config.toml
dataset = "simulated modem signals in the audio band"
downsampling_factor = 8
loss = "mse"
Rows from block 5 of the encoder of a small spectrogram FSQ autoencoder, named by matrix and row number. Rows with one number belong to one neuron. Each number is 500 + 25 x the weight over its row's rms, rounded and kept within 0 to 999. All counts start at 0. Numbers have three digits each.
After each neuron's rows are labels from the 100 clips, of 14976, where the neuron reaches its highest value: "band" is the frequency band that holds the peak. Only what is clearly more common there than usual is listed. The data: simulated modem signals in the audio band. In brackets: how many of the 100, against the usual share in percent.
# fc1: MLP up (encoder.blocks.5.mlp.fc1.weight, 768x192), inputs 0-95
# fc2: MLP down (encoder.blocks.5.mlp.fc2.weight, 192x768, transposed), outputs 0-95

fc1.338:478493526482515455554479490502550496490485497531485507515510500488498481518521482514490495484525506537465471458491477469508514504500506465527536494474497496471499510446493490504432542464437504501490508501497466523516531500466512457504524484480550501514510489502475495495506483514525535519
fc2.338:489485526561498460472466492488463474513533461473462481469501488497450535486511496558532498496464534503500510546505522547471529519542494503492512553507472551517441520499463457542507516497498509505492502504538505508490509495519482528492553458492500515506479506486503546547527524466491487494
band: 1000 to 2000 Hz (41 vs 12.5)

fc1.383:469528518511476544500484494529510492480511535490522495504524543481502500502495475533497525533516469511513476500508513530513538467487538526511510530471520512542490466532509564500539507509508484487479515491496466493536486497553486516540519532511480532546505508463501529472482466459508493496
fc2.383:507511494482538473521525494469501488520507488516482507477480519466486493515528518481514490505513516541491495522537486497489480468505513455513524468526486504472463500506499497507482531531497495518560529494512503505519502529489486484515512515485506455538536510501501558482469495479539510486
band: 1000 to 2000 Hz (39 vs 12.5)

fc1.714:523521480476484483455480518458480511486516538501511520528495502544555503507476469504499510485523483516518493484516482524500491513476510497501470550471464498508522466508504471533506479494514482487481525441476456510486493462523484515523509542559520484491444475484515468460511490470487528511
fc2.714:492478484485523511505527473468478460497536477505490498487475506461498506492518494484535515490493472513500477506499502532502512463503519491485493477505510525450448516485474517492472499503504517515506570505493479508512498510492540476500527516481501500550520495501478589475487496482520513493
band: 1000 to 2000 Hz (33 vs 12.5)

fc1.470:505465528510491470478514499495459508521513506480531493488533465471509494515463496484538566492515500510510522453480511497499522492499450518556502507509488513543501459465503462478530526510488463485490519458493524521503521456504497512471512550506526484498506463518476494506488498518490512502
fc2.470:525468476499542485463487514498478484499506519493492525509466515473488523458529467501481531488531466505495485466487482503523535478491533504470520490504527507491473478488480527489501486522513553491517524465489499533498500502487545533511519542539517521532526496472447516483492480525514487513
band: 2000 to 4000 Hz (63 vs 25)

fc1.512:500490525481505508497528541484512468500498461503541525480539484504512490540516517499457496456503504494504541468553504512497483493494497519475550495486480519485500458510490500508494507491515457500438494497465483483488505503522539497517518518522500473517537507476508552488441499516528495472
fc2.512:497481471513489529515545510474522536491515493550498546487505491486516497503528498525496479455502520494537476509499520516515479454510474542460468513526456495459433519491496488532501518508461472522505520465533479488477506499528525502500487508441533500489520524473507520441497488496471488495
band: 1000 to 2000 Hz (31 vs 12.5)

fc1.359:521489467475485518498495427493519528554477521516514542500484496526577502495493510476512476468435474477555518501537504505483519495499471511527487501536483517464474527514478461494512484517499535502506563482473525502492488512540512503462466476501512487540499519524499515515529517440504483527
fc2.359:514498518506539521517523513479527489530495489538457485445497471503511504519488491525513494462500532476500532504478520435539509493510508462486534499522478522472462488496500507496503514498525506471576534476475510503516477520488498500502555472493550521474490500468520513489486472478510482508
band: 500 to 1000 Hz (40 vs 12.5)

fc1.484:480549507527489513503526496525499498473486563467529550456508497483503456493484470466538499514524522511512508469503486491524479484486473539546489528477527500539457498505469446525492521473462484487461486488526504507464466445518491502535480475502524489437496471482514496489505504487488469484
fc2.484:496495494534486493442512522527487509524524496475474484481501469499502499477512514486507522484523467484451555480524458530505476495485533509485453501530499500476498503494551556489503526518496490501495494454487513507517511498531525534535530566523536481518522502471514511557469498499505483494
band: 2000 to 4000 Hz (56 vs 25)

fc1.743:501513505532480487504524503510475537525542550467527530579575480461478498513548491501494541501464506505525507473491508515524530530490465501525492499483537508542510489489522506507516502483497469507452503462536509506518535517471490508478500532483499538499493504497490472508484500537493511495
fc2.743:494469513498504482452498487513519479485490503507517518490502521416528539466522511474494498459553488452508504478481481494512543487498523499460480484494498511501491478462503502482470539490510533490519483449479472542487494465490550506538530538537469503558488512449475492499460510514521493501
band: 2000 to 4000 Hz (59 vs 25)

fc1.151:526483461464496487525493536517538496489500509520505526505491519536489502491527466526515455493501559504450479553511490518479506500508506483470524470527520467486492553549501474492480465517470521525508505554491516517497500499470521510539515472520490510502490522521538501466502507492514522470
fc2.151:506486469448475494498508514502546497498479501533491516483503533535478475476532474503545457500504539501471463547506486512482480496519499481468500469522487426473503534522490482521491476507476486507514477552520506523455500504481514561529470453515503509505503531491547470481527528522524545458
band: 0 to 250 Hz (99 vs 12.5)

fc1.339:517485474498511475541489511480502532522477461499461521521431499473518524510493537506478491460549522511532528495509481499514510459523510539478511536482473561476495514524464504490524488497497524525494544468509487513497527538509539487483535465484511477537540511502490467508525483464492461519
fc2.339:495494522502521507480494485483497497478535499552474534457507498460473524511494468535488482487501488497531499500517565508511491498515491485484534495519485479461457478487507478509500507462492508489499543484494500480545504505463526485497501507505505480535503499504506559488476536487486528483
band: 1000 to 2000 Hz (40 vs 12.5)

fc1.580:474550506491492532472492506451470482519461508510504480498490498473454540506440526466513494494536519483510493486550540512485523502482490454484481520507487521482450515492492503502539542540497553479488509459454515436489503519488543488483505496503476521512485451481500524501495458484471505494
fc2.580:488515488485517513529517506495488492512534468461505507471473531484531526492486457518506490502508498504478501511546480518516484506468490474493511500492480487477444529473492465517480496483509521476515506531462506481541469524517509489497544516497474473503450508498523544492455538481553495497
band: 1000 to 2000 Hz (32 vs 12.5)

fc1.347:497478478492514505502503495549507462551515490470501486507431478497512485543531524484523477499535505477529515508515546516494503460497528473522540507507484485537513529482488474502513464536516513518520454497528511506489474517468496514515438531493486478533467521497485507564550465517514505529
fc2.347:536491530509507507488476526497510541490502527510463517482465473511509485522557503482474510538485500467540487530479486466485496500530508502476491510528520495501487487479505435484507485532500475530440495484505495483495502450497554506514542469478520499503467471494463468505505455554520461480
band: 1000 to 2000 Hz (37 vs 12.5)

fc1.287:544469504491471486506517454480497510468488530493527536505496449530452481490513491493516492513474498490491482501477513490481500453503502487483494479505498435473534462529487497499490491510486500457492542522483465502460546497505493496506525497509474477424497511502512512474522498505483468430
fc2.287:527529503450530508473446506498483480516478494466479526522495509530533506483544542506504477486451459517507489474456521492482528502495472483484439500500523499500521502487476526469506490496505487493474455496513475493519512493497514520495489517512503523548539527482479450539512490554495544548
band: 500 to 1000 Hz (33 vs 12.5)

fc1.438:501515521517480446510513500468503508505483504487495507460532472530482486530488478489531474492509532543490506522462429500500484488533508473479529470539497472526543554535498520522496486519520467506522468531510494482561486520498515464542502494494519476525541474498516462521540505542521503493
fc2.438:514509502513539483478508511460448499518445529472498497518472500465522521507501491505492523523560441490470512476504506475507539479521525518486518537511519539480484495464511489478499549482503531487508518445513500489493519543480554509485515551496486491517493481471496521514501480498480447529
band: 4000 to 8000 Hz (100 vs 25)

fc1.504:485489519547454515502506529530525485504531492543523500519551483542476481461456501508479470537516451489525519515486515500511507518526503466527537506508486500490551500519477481503517489484477496556490513464517524555505512502526523559536520507502497540482510456518510483507497510465455523466
fc2.504:516521476513528481483525494504484473513517506502501484498473478470508518507516483491502530494526426495501517517496431487473540454494533492481548507487512525500476484491507513492466479529462552485493526519514486523532522505450528491508525509487500458544502484536493538497495502482536482463
band: 2000 to 4000 Hz (56 vs 25); 1000 to 2000 Hz (34 vs 12.5)

fc1.603:517518491526508491484518505488521497493507489491507506502492482444513530515506502499487524501460530481524544444501564509510508473478506489537479491448522478494505475524523458518536449488485463477511439473488471499477553524495493513442499490501521492511517493515495525542526468477495505520
fc2.603:520483513479551521470523492521488458557517503499457534486486538478508490500511459504511529478563510492487483488516506477489522510486512520467517474513496486465465484485483503492475508476522545454508523482478498525506507524483540496478521497502520513497537542471460535492486510491487490539
band: 2000 to 4000 Hz (56 vs 25); 1000 to 2000 Hz (30 vs 12.5)

fc1.348:506479546544520480505505513478492515505547529507528523510502470513501466526493503498508504513521467470556557492527493553526493488504500494478471517524480438535503484527479464458495491514499520481504497506474491469481539487500507497546471524502514467477520503479503461481485549477511500474
fc2.348:529495476487541502466535484493502493543505489498489509489475528468511525499501470479520499505561475508490487487523482515500474491508535489482518506492495532486471505484498501488521505501499532511521525495487485498496505520479517482510512517509534512532531529503490560507463507493531518499
band: 1000 to 2000 Hz (32 vs 12.5)

fc1.20:527520520500526484527491512510463475474540493501479506505457536505524489508517506435497532479496478478522485501488470457498517502568476501487524505516515547486503516478464583534483478517487481494484503525485499486502527442507561472522500529512518510521514492507507547475528517534484488533
fc2.20:479457533480519541509465524478508460485527480568486481513492495450519501512501440508495521491533529527493506499516527480482455520554520502507515495463491516472488524498523480506477477477471503472485512518494503491498515458541526484500506488461492501525479480509538546498482516539525507468
band: 250 to 500 Hz (45 vs 12.5)

fc1.412:515468485493501481553510466489509489535511479480489524515421499490483471509491446498550506489447519495481510531529473514506523493514470483501509485532528536464475520488502537547497502476470508498488496469512520486484509470517495477536573509487541482503495496491450478522497484501497494546
fc2.412:523499469495480538502522495513506535529482503503537456510478532465502473510502498493495520544513476532488490546503503472475464493517510482501481478503497541521512471514527502501476491526468526523478547482463514506479466583533517501532534528523496490532472505539525468491496518503543533489
band: 1000 to 2000 Hz (34 vs 12.5)

fc1.33:491489470502519545500496512518473492542516498481528522455491501489468476507530498520508531489477529500497513492532477512504436493495467462510545522480505501487533500500536534456488517533523554511502526483508474540494492489495513487520530516522545497494502476500508464462551482536482497473
fc2.33:481513483470502492464466546454453461493483516526482513502521477519506518516486485524503507556512491459495504453536503520494527515451476550489524520518529479523527514493551488506527481481512551459492489498515476505484520523508478518516505458528474470449461479508509553515505488523489437492
band: 1000 to 2000 Hz (39 vs 12.5)

fc1.758:522428481510461485527507512539457470536521494454471505517511499500536507497516472465492477511502485503542499485476511484520518506478515498508520469507508520510508505465461510487523510516491550463501504489478504445512546513513548524480488523497525516499507499501525469494499498484492504465
fc2.758:473493457477471479504466501543487484528545476507495501517482521472536485542524492509492490516478515526506483467543513501481489541483473565455487490557474511533444521483451512504466496496521475469528494516494497453494500485510523484473540473509503494508534508484531492471460503458512547494
band: 2000 to 4000 Hz (52 vs 25)

fc1.36:489522539530501560493488467479512500483511529474505553500483502505493534475487483489444522461509489469530508475534453480508548498505533520536503538423503532490484493519477485469481482487507471510510491511475519487474493481487519532477525505501499531511524480541494491496543518452528496512
fc2.36:501539500480455505508529528484527502540519450521499465427489496511475513520528496504493505467491513487492484495535505490514459510498476443484511510521484510502467493512508517520453484493518494505542542510526498437542483527477496538475498511480532505496543516523506554485484509510526496478
band: 1000 to 2000 Hz (36 vs 12.5)

fc1.366:493508516541485523538489489498501502504555485458518508480495480496483544521516487511460540534539525465515445460500513499503488480484503463449532488472484481535491474496503496472515502420496494489503529461494457493514530466452497502476494493499467538453471493481498498492461531489494482494
fc2.366:505496462466560500494521500483494491500516468517498494478483507473508501497506469508495516504505493521490470518525491506492485489490501476485509486517475537467470490498512493492495484524498501525544540486487503492522493507486495497500517502476532460556537511512496568464475491501520512474
band: 1000 to 2000 Hz (30 vs 12.5)

fc1.501:532508473554494547477517485463542499477524446487498474488513456470493480478494511499535494521499544504522487492479490498497483508518494520524535489475508497478476500524492467473524516487529517528474455528520498517466536512479476521484535483478491500495490506496502485503535469470464517497
fc2.501:501504507523471482520465529483498464555502510497443493483470501465503541467475449516505462478528516486504509478517487466484524499506477510513539479508492495474521470496478519512525533478506548473477479466489489493518473515487549496478536492492521526507465516436509557484480471479482501489
band: 2000 to 4000 Hz (53 vs 25)

fc1.60:475509523508470488522499485557513537530460503495522448523480488472462519444512479510541514458515529465524469487506519475515502444486507510483516492484492500532467531522536492464475492517528491526504515470530478514526501496526507514486496527501521483503537483477500498529474475482517475485
fc2.60:469517527471512505521478508444499512510526496496488455453562484511502519527528506519510536477508519473493476525508534519529490530492500476502505459494472471449500539518535509538539498460504499504516518493531537478512469482550473516521550452478512521507507501504506553510461509520489481519
band: 1000 to 2000 Hz (31 vs 12.5)

fc1.168:522506522471537481554453487510506469464487520503538489503436519489505518505523469476489503524513517492501503516502529475493540509427520507490503498527536547462492506506499537502533494465512501530507510513529496500481456527480514513461512539538512496543515511560483525505473480489537508540
fc2.168:530487526512560508507507490489486516562505518538499489465486535472505527516497498534517517466513493517472521483554523468466476467509458476507486527526470476443473538506526486500490483492532529488474514527461493522489485531479507519531545487492477481504486517485533510551501451487516486499
band: 250 to 500 Hz (89 vs 12.5)

fc1.579:500487508483493514469456455471433501503510520494511478565498502491507539489499543458486549494485496530492494516522515490451506485507539485493482480532494563503504496509513506476505492513550531473509511471493483514472478500478519524484506488517481493515477534538484513516478453474475477536
fc2.579:518501515492556531490536514514498460568532498509445536466476508492520489522503467518522504492563497479488496472486516454506524479509516520464533469479496480474493488481487523496469505477508556458489549491483498507507473509495540515477543504499518517508486510473514539493484517467492503518
band: 2000 to 4000 Hz (59 vs 25)

fc1.696:463508530514507515516523527498488478508477513479557548497520484506506517515492477489493532522494513496520508471493503484494497514481505529482499508500512519510491446521522484510475522481522508488527475463456526506468526483533447507506475561467517493431498496490463496513512491502460487496
fc2.696:515479476503543484484514509474474490514493491504490493502478503473513525503505488509504517467525461506491493479492503515508536471486513495494504483497516530494469486496489502473466507511492573519545524475491512529518492513474556520517530534531516521538511535492467533487469503497501488504
band: 2000 to 4000 Hz (55 vs 25)

fc1.27:515495508496478533489551480528497519504486522473493530525504501546487463464511480516527487495527505492531532504506571454529477548479493516493477508502465510521535445513505487478520543512482522505474493490521491525463496500528532482517492529551515496519492474506490490487503504493525493483
fc2.27:517491460494537499480489489498501503506480501530496477495468508468513526513497516489506481476527463516463476513507494494521512483493542491493483484516477499477455494497497489514495499475504510497515511502491522508504484534496519471501542519510544501542534535489492542478491498494527509492
band: 2000 to 4000 Hz (57 vs 25)

fc1.531:473525498508456499503538492519502467525488505510511475491509516547466523470476530514481454487525494518521529514483500548504504483510548492518489481514467470528525497530513513486524474481499493464511493519506497543515493495513502495466492508478537503464513516512505457496481522542497498451
fc2.531:495457523490512486488473484477490536492474480485519475530517480476538523505513503496494526519504485468508511509486466543535516465518517510484476507513528550501496504490511517505463487538517563512491499465513460483485474497491540484482492533525507507547514451498500537485519472515499485517
band: 4000 to 8000 Hz (100 vs 25)

fc1.88:509520489464522478441487462511456499559534455508511498490478505479530489525481479489502494459473447511539462506511480513533480497476504506488467511507464521512501465497495494469538522516505516491509470482497489504507503514489521515449478477497527498533489490522505553512480471482524512504
fc2.88:494509503474462474491475514451487478507524500518515480479513472495494477490526492539489502540531488505527455528519518467472502484502503503500483487514490488490479526511450477511502515517486515473508557480460496468538480518471513494486512504483548506503512525458475551467494501505518509487
band: 1000 to 2000 Hz (35 vs 12.5)

fc1.216:522465478543491498518465462513524452501512457515485494505481469526466473495492496519499500451482543513507520517489479486471504472449488517506496528518478506453518451448497493471492480471524526505540557489489486485514497453472501484532498496452494529477497511540508467535497481488493483485
fc2.216:515511485509499537517495485533492531509469513496521515505488474492494523547482515463533474506495507511519492505447496512522547531506449479522549506480485527557516522500509464504473480506534518511481492521502486503457546515512488460486506495500505498538485521451465455510498537522492494494
band: 1000 to 2000 Hz (40 vs 12.5)

fc1.18:456492486511510502498503473500522459512459466469525494518464507473494500488527540485518506483539531514470482533515466457464469504487497486461500488501506521504474492520502527523505496519470506480468501548485499518459498513531561477520506529467487498523564493478512510494490522497525479522
fc2.18:531486503498548499496500497489470504537531517522486491473488516482497517469523485509511525453510505485495488466550506482489513532518509522452512473519528516463453506477502537514468521460489557482512541506444479519498501510478536517485544473519493491495480533465527561498475490504486510508
band: 4000 to 8000 Hz (100 vs 25)

fc1.435:460518497509505528484553478511504514511503483501498499515458491516508519477500511486469544461477505514527439545476518477476516508550492476461535483492540492487484511499456466503488473522474495504521466473537474463534497528489543538496535519438493489502513531503472521473489503483502507557
fc2.435:487491490497509508514494508524490459481514469580515505517492492451489529475452511504486487445513519521462524496517470528513516485503487554492512501438486508486502511518487473496471496532478520504493565507455514498488467499484543514489527501482445520508508503517514498518530515501493487518
band: 1000 to 2000 Hz (32 vs 12.5)

fc1.667:480494532459492482509495515498491504507513488515499560449493488478514502484493527506482509485496498473539458483507506517508461490524535503502521475480514504499488498516531536543483494490489527497498492502531452518469452481442523493504457475520475487468519463498456457540508464479462520498
fc2.667:561477493502478506499549495499509526507448500502521477489499501479497506478518515497460477476499475508504494524528499530487508460539499489493503484519457508511475519452459508500502459527472513513480494476522465540512471503496513532502526463465478513530542504556476541531496500497518517501
band: 0 to 250 Hz (62 vs 12.5)

fc1.259:508497507536478500514514510496465493489507508465500545510514448498506522494466513495522529472479523493546492467448517445522476546474479506522470513493518476507466470473519477499523489507489491498461484440506491491495550482488438529525461555490502511533507458470481475520507524504471469510
fc2.259:507474497492543497470512512482491469523508491504497486491479512461512535481531480493500545485519442497488486463493478497497503469502514493507523494522508546464459472482488509499468487516507571535543524455483490533498492502473524505518523507524516491538519508504469540484481493492501512511
band: 2000 to 4000 Hz (51 vs 25)

fc1.734:490512514472550543502506531574515476510479506497501522481484487524523482498496450509543518506508510464478533488519470519482518455502478520530486493466473515470491545487502504546482530523504467498482431508484509504471532481452541485493485498493502551481469476510450496489493459548508501473
fc2.734:534504525532563455485518520515485464516500502513508506521482540487527486505512536513501522488515482548484486501523526482469511485530477505482488448472471505459534525477496515531507507516514480512445484505500508487487487498499541454479505489520502501497524516544512543533497492498514499483
band: 250 to 500 Hz (41 vs 12.5); 500 to 1000 Hz (34 vs 12.5)

fc1.455:505529508514510493481510507484511509536509445490470578507501484530486497478470464492477519519528502524516503478513494553531470507474468486523482539494484482504536475466520524506502517483475483469484497497530490493506539486516471516477494526496495492479438472477468504512502519514479530509
fc2.455:519485461480515504457507516506461497519505484512490511537470516500523517481513501505467520492518444510469511456494478527512528465512524509485506519509493539468491488498504515483439512497497544511515505451476508554523484512456573512511542539532500529522512514493465518505466485505498496503
band: 2000 to 4000 Hz (53 vs 25)

fc1.656:513483518505477479441525539472512498471520541497488474523514513484468508498450509507521453454505472556537518466499506490485501490490481482466517526491470503484490499528490491504504478492488524515505505460508509486478497528533440490512539554530498532516500472459507512485505497506520517445
fc2.656:496494498507514486480499475477486503553545498547485514498483479562539538535533480496524480459509492502487497498489518486478499474540530549476478495487502522480514494490492444476498513488529527462468543531474498496528484511513510478492491487532555524525474498502482534489464423514510452543
band: 1000 to 2000 Hz (42 vs 12.5)

fc1.169:503496485524495486526493470502529549491505498506506489506474487498446480496498449478467461498458462498522483488519496495491507498489504583518480514496495521495476471493501519480527541503473547514533488499504453469537531467511468459462524473470513499521483472494520535496546495499485507499
fc2.169:485496495487507507479529503492485490566505461538502539502510481495489515467531505509561511518508481494452498496558521526508491519496503513491484524485478484401467499504487518546497497522508519479474517535498517477496517515485557456527539473481503512482475497510510479441479488498491504512
band: 250 to 500 Hz (55 vs 12.5)

fc1.737:430496529471491519511450491479539523456530497510546512502505515493522508488516520497507516464481483506502519489582471497495499495492502492479520562548457518537488521534527454507498525485538487523496519508486505517482506507540528470511457476515493490526520508481469485506513456505515484507
fc2.737:542500510434542437483463518488475482513457490458498534509464516517491495498541521501476497533482503452485471509495515486535502542525462535527519529489531484487527497519447501465486521496524521471507509506509481521475490517489469508455538468445525490487470478468484486511490538456492511538
band: 250 to 500 Hz (38 vs 12.5)